From a checkpoint of a small sound classifier.
Model: 4M parameters, norm batchnorm, activation prelu, rnn gru.
Training: 1500 steps, batches of 64.
Data: trained on single English command words and digits, spoken by a formant synthesiser in many voices, 78125 training examples, 1.2 epochs.
Rows from block 3 of a small sound classifier, named by matrix and row number. Each number is 500 + 25 x the weight over its row's rms, rounded and kept within 0 to 999. All counts start at 0. Numbers have three digits each.
Before each channel's rows are labels from the 100 clips, of 14976, where the channel reaches its highest value: "peak on" is the class under the peak; "loudest band" is the band of the loudest frequency at the time of the peak. Only what is clearly more common there than usual is listed. The data: single English command words and digits, spoken by a formant synthesiser in many voices. In brackets: how many of the 100, against the usual share in percent.
# conv: width-5 conv, stride 2 (model.blocks.3.conv.weight, 144x112x5, each kernel summed), inputs 0-111

peak on: /t/ (46 vs 2.8); /ʊ/ (26 vs 0.3)
loudest band: 250 to 500 Hz (51 vs 17)
conv.4:521463522458499451512550509493478475518489514472485488486461516504481567474487522478467468522517481517481458530521501494482490469492513495520490517521495481517482500501491498475466539507430529493525441481513510532507483483511495485519516547496508485514491426503505516471519527486507529529502507509448521496461458458487492509492488498480

peak on: /k/ (73 vs 2.1)
loudest band: 250 to 500 Hz (57 vs 17)
conv.63:506488471486506493485490504503446529492479524496526518485471525431482491487492456503500532495523507432496490523508476496476524471502473499477496495481543474508506498421469456496537478467512506512485516472479492479488479477484544487485511468522541528488505478536478509544468500468499470501494523473553498502518499499506463514453491497537

peak on: /s/ (67 vs 2.5)
loudest band: 4000 to 8000 Hz (70 vs 11.8)
conv.33:500457497459471494503486488506516530470536466490506461489487484506518467470523457499485528500480528484523497517519525518488518484522474493461466475468501482465501475495486469516524466495497477502461486467499470474468478451476476469450493495438480509485503490523492462527506469531486492483517462521497514488518543443478446475510494456517

peak on: /ɛ/ (46 vs 2.3)
loudest band: 500 to 1000 Hz (54 vs 16.6)
conv.59:486483448533500509470533487490536511501470497491500492480501502509502471464498465476536525483474455478549489504506522479481487522502487449504517480478497520498452530444479502501509463485461489507455501486497495483512446497510461521466517503468493522494471508481514478504474473490490477449495497445481516514437506526485472519523545529463

peak on: /ɪ/ (57 vs 0.9); /ɛ/ (26 vs 2.3)
loudest band: 250 to 500 Hz (51 vs 17)
conv.106:495509535530501529498480482526480501507457498505480499508491515471549498543498493465500560487468478540479477524494519509540473517462502525534538504527500503469541509512512491507498490501485499480528536534494467530549478467517504490524524491512522513432507533483490457500514527517533487525502492511515494466455491484481505523529576528514

peak on: /t/ (98 vs 2.8)
loudest band: 4000 to 8000 Hz (82 vs 11.8)
conv.8:509471478520443505508519504491471488470500456480500515482495471506483520490512524533503472520491519475519492439504510456521493494481501466515487500549478479451518525536478513523499495491476497514493538511521506520525468524498492516536489506520500459460457491484468440524583519489505518511462508544559492497493471503528513500485499519516

peak on: /s/ (73 vs 2.5)
loudest band: 4000 to 8000 Hz (88 vs 11.8)
conv.139:523495466513483519504468482517459475523506457573527512457511445447502506454498465528459463485503473514475502527486486454503534443516526528506497477491512467516494505477531487512496509490500540495523475506540511474481497480583495541500482519510474467491484502528503488519500498492515512542523493518484497502507497511477508482491492525526

peak on: /t/ (84 vs 2.8)
loudest band: 4000 to 8000 Hz (62 vs 11.8)
conv.103:506536475499525495504527556508465469503521534494509517475498519500529545498500488539502505483487513469520483530516511489488513491516466511525581457464497487475482503497507459517454507482453493506517514502509519485493500475536526555542541535476545527478522474477502506489505493501475508504513514510477469499529511498533562544538499496525

peak on: /ɝ/ (41 vs 2.2); /ə/ (40 vs 0.6)
loudest band: 250 to 500 Hz (50 vs 17)
conv.21:490464490481499523528524527466513470513487534479508511448454503492498474449483537489530472496456509520474468506503516475487479489473544482518448513486482497480519460471485518505532501476468471485517455488525476504514504514544504492491497489491517465490515480476457524522487513479484505467576474496487489511512522559475502490484473447509

peak on: /t/ (95 vs 2.8)
loudest band: 4000 to 8000 Hz (94 vs 11.8)
conv.140:550544523492484492501529550498454461514541514511510496496464541518515535480475519467478487498543542491497493502511508482434517493496497459495540550532488494543513479519477510452511517479472512547454511488524490490519515532537532491497530501505544501507482488491479466500474505502506520491501506462496517493519552525515502517453489496501

peak on: /ɹ/ (99 vs 1.1)
loudest band: 250 to 500 Hz (61 vs 17)
conv.38:485496487496477490529506494535543495520531520513496518502475455476505496512463489560516558504497468448497503524539487514496544492539475521487535501486472570488493510514518470502497503505483454492507533518477521506483532534515515459438485504499532518522493496478487566541517534531536498484504515500518513509507469523487488485524512525487

peak on: /s/ (86 vs 2.5)
loudest band: 4000 to 8000 Hz (90 vs 11.8)
conv.109:479558481473507533527455470549489521506481471488543511518552474469485474442491523506447502460479521494494466514534517507483529482488490515499476493515449515538498466484558499502505488516523495478518514546511501522529487505513503535517501493518491516492505473538524461495544529446483499496497500511476490482485478480460507509485540490520

peak on: /ɹ/ (34 vs 1.1)
loudest band: 250 to 500 Hz (53 vs 17)
conv.111:507502507480507510489500511484515458464469556451511520478475517467459473512466464507498502508515501503540470487488480498505502513552459472530469503528513488468520505525480520521524474493527502468463491550526519522478515544512545480495479502478527486508480511479512502572512538521483492452546457527538510496533495496499509515511478529495

peak on: /ɛ/ (43 vs 2.3); /ɪ/ (32 vs 0.9)
loudest band: 500 to 1000 Hz (43 vs 16.6); 250 to 500 Hz (36 vs 17)
conv.28:528502472527509516482514510511458448483527504502475509480493548501513482478504506526506523431466481473512505465520472487513483579515501465462478504487512514505470495473487468494519484505459491509497477480516490481442492476503494518516503537473469518522539494484508523498485491512448434459538514450517511490493485542488499485492512486514

peak on: /j/ (37 vs 0.4); /l/ (37 vs 1.8)
loudest band: 250 to 500 Hz (45 vs 17)
conv.36:492475479492523515473462435497496467520528429507479479463493460508524493497515475490523491509501462527485527519516516500503499512497459485473518495464490472514500460478500518496553530469471487518520469534504453432486472473496524500503492497451439502493507496478510490498487480497500494479485477478487525470480499447492488503510537517451

peak on: /ɛ/ (36 vs 2.3)
loudest band: 250 to 500 Hz (46 vs 17)
conv.50:504515520537478487507513487517469488456493461491490501469517474492513550519508542510501505497485488539514500483495480476527514505526469492505485484443475539546494490485520553498544508519478454499486533520494507500506453490522546502495515509511466475458529526467470533451494487485494522452516502491549472521468455468502514535487492460505

peak on: /ɝ/ (34 vs 2.2)
loudest band: 250 to 500 Hz (51 vs 17)
conv.39:478542472499446536487501461533471501450507461504516491475506482543554501498511490509487490486471504515521503528489464480522503521504476472477526501464498570472545494480506510490470483508518471487506517514541508479495527558499486494491514517504477476470522510471514562564480503492476512510512490481473467505526481531471504473522507529506

peak on: /p/ (51 vs 2.1)
loudest band: 1000 to 2000 Hz (38 vs 3.6)
conv.78:489473501516523510512506470508498512506562502500499496513511452522510499503450477545486484487470502485519452531519513499466510503520491480487497552457523469474513504542473519486555473504527493469482488533499518456505579503502518502482522491504493479578491474490495516435489523517461502531526492479498512499484486481492475497512511469520

peak on: /s/ (39 vs 2.5)
loudest band: 4000 to 8000 Hz (39 vs 11.8)
conv.10:484507511495484511490507483495469464483489521497528492486535504492562476496529516495491497478466491496479518485427527460512469522490493492475455481467496487475481512488487471486522489476507483514519464494518485524526500512449451531522529547540458475513517530453525548508520484462504484464486491451487460486469472536514485502516524526513

peak on: /t/ (28 vs 2.8); /tʃ/ (27 vs 0.6)
loudest band: 250 to 500 Hz (67 vs 17)
conv.51:451456529508534486499515542495508509513498494489467505464488535460480517525529531488534502485563474494459494509538492486502529478522485526501503497480507472543482513472523526482465506453533523483488533540508484474488497521473500524504501525524517496535514518467514495509513523509536479519534551471518517504550485498479526484449504557484

peak on: /ɛ/ (42 vs 2.3); /ɪ/ (30 vs 0.9)
loudest band: 500 to 1000 Hz (42 vs 16.6)
conv.30:470517538515532523480500457470471501481460511440473519490453526537523531506522532478502469478502497521487516484494514498478487498510485488540513469519481544524477536473577524522479501520481467483527524506498470511553502504500483521509535500507465507481537513492503538494482532499477491493492494480493500533464476512531480568514527489496

peak on: /s/ (77 vs 2.5)
loudest band: 4000 to 8000 Hz (50 vs 11.8)
conv.67:495480458504544521527472526459481519529499486521534471509492512478493476487552440501464494507520530494470485451487479494471544537533545445457498508512462513499484517494465486500532507524498530530498509534459503512503530488477464557483474465493504469521488515530493508552494493493510500478465515529515524483484508496503496479503506501538

peak on: /ɪ/ (50 vs 0.9); /ɛ/ (44 vs 2.3)
loudest band: 500 to 1000 Hz (54 vs 16.6); 250 to 500 Hz (37 vs 17)
conv.94:496496548511530494491507526476478501468564489497453523566517475520493497520529506523509484500531499483496498561496475496501508526492510486514515539502458495517481483524521508536553481516517502458546486548510479503479547471503525484513500486489502461534475481473498486466454507477483459523491508470493457522482502511479483457515521469480

peak on: /ə/ (38 vs 0.6)
loudest band: 250 to 500 Hz (45 vs 17); 500 to 1000 Hz (38 vs 16.6)
conv.120:504470546499508471497534490522452500494483508514504446496494470493541484495506516526508463452497512481539475500503561506470502502516505478504467477478510488468512494491511521509509462482502462451468441479475485468520499485516516498448508523447496503463503522482457452464481496454524474456502461523494471505466510508508516506509487491520

peak on: silence (97 vs 57.1)
loudest band: 4000 to 8000 Hz (37 vs 11.8)
conv.142:500475490515485492525476523522479498533525509515492476552520497507503501463483527526466479577507530493449515467504482498467473450500502474497518488502495479491532543521529474477511479529456483513508492496493553494486475474528459508461520482524500480504496499505553514489540499505453506516465458498496487498479496541546477519451467498508

peak on: /ɹ/ (51 vs 1.1)
loudest band: 250 to 500 Hz (51 vs 17)
conv.74:490510489462488514506507489527520535539505482542487478483514502509513503515526506523509523488488506503480511510510528495480506526501531496464521440511512500478531530496525538486482511482501459486483504507525476530453474472566490488501499527513503524487523541581477508543498490499528473477448533503503546484469532524547474440503484490495

peak on: /s/ (100 vs 2.5)
loudest band: 4000 to 8000 Hz (100 vs 11.8)
conv.121:532537466453472497498468482509526514515494465482479512546531507458474522513457515529498554504493498522511479508459498485497490537515465503529494547466484488488494522549560519535495482556509510499526532494507551519545493524504498505527537517496507483507528518522509520481475478451481506503492534500527487482521496476494549490532503524496

peak on: /ɛ/ (58 vs 2.3)
loudest band: 500 to 1000 Hz (60 vs 16.6)
conv.32:548508534550527504508520519484538501479470477505462487504452522538517485508551441534488504513483483521531499505455518500503502490481489505503560478497524530521478516505511504498493521495524489493522521503534452525485500491473485479567545498514480483494509469480477488461463488478518507545496506485520478517494508484496469506523531533438

peak on: /ɹ/ (76 vs 1.1)
loudest band: 250 to 500 Hz (50 vs 17)
conv.11:478495449525548513487531522508508503544526461533527454463477480525559465518491531484516503501506513507502474465495509497540509499572474482517501455488496518472494479471501532502460530516507498468498520503462547491503482516455467483480527467499522481525504497511491489491464484507498485505488509487496513513475497519479470506496486582478

peak on: /ɝ/ (42 vs 2.2)
loudest band: 250 to 500 Hz (45 vs 17)
conv.112:495500465482564516494504471486447492541527484456510526511494506525477532520504462508492493461489483486475474497502480547514534553497471491551514493501482500554500531519505493482519535537483474458488540537519490544526475554495536504517527496489510507470472493471501521512498511505531502470519497494494503504495508561485529497485497451493

peak on: /k/ (86 vs 2.1)
loudest band: 2000 to 4000 Hz (82 vs 2.7)
conv.25:515509516514469505475474487532472429526484517502516498510482513475525468527496492487506530480484472514519508511477471511500462495512491529509470484482482476523519457502470466493521508548449468496534489532529516531532507436514471508467520491505528528456510465473486497460526532519454492518504484511504493469525453468447475511495477504494

peak on: /ɛ/ (43 vs 2.3)
loudest band: 500 to 1000 Hz (39 vs 16.6)
conv.91:534509527548512503553502481476440492570525455527530479560512469518538488552479496504497486507526535506508518497492510510518530496521505488477526544525534506522517513530469478506491535500507515480499518511507518481444499489506535499486486464505493545471515481524494506470512504486512502500486485507486485502476508513479477455436528483532

peak on: /s/ (37 vs 2.5)
loudest band: 4000 to 8000 Hz (32 vs 11.8)
conv.3:512524482494535514507467448535544475550522495489503526485515467515516494566468506518523515524518526517486492494516511494510527500538519471552550525481511498477551468527482545509543502465502510484525492489534547514486522523511448523511498502519500517510507522525497517530478456540518478481521476511476531476471494473470473486484503496486

peak on: /ɛ/ (34 vs 2.3); /ɪ/ (25 vs 0.9)
loudest band: 250 to 500 Hz (41 vs 17); 500 to 1000 Hz (40 vs 16.6)
conv.61:503463519505526517518503489491479503489492540475485539458509547497513514548515605516472499528482500541509539436530509507523515534509500495505548488497505463509483492512558536464464510513522464478493489476481513534497467525497513509495474505516508503516519527542498464504504519500483496509492506499476494517500516519481521490469465541512

peak on: /s/ (57 vs 2.5); /z/ (35 vs 0.6)
loudest band: 4000 to 8000 Hz (47 vs 11.8)
conv.42:486450511496508497499477467493456495509471459531527521490504451501520490521474458503517465519522519510531524496445520476505507494499514518495498513507512496480513477544518486478477470467492515520453533493532548528517493482495505512503447476472497493508453479522462500528466478421473523498499480484500470473476526493509453503472484487456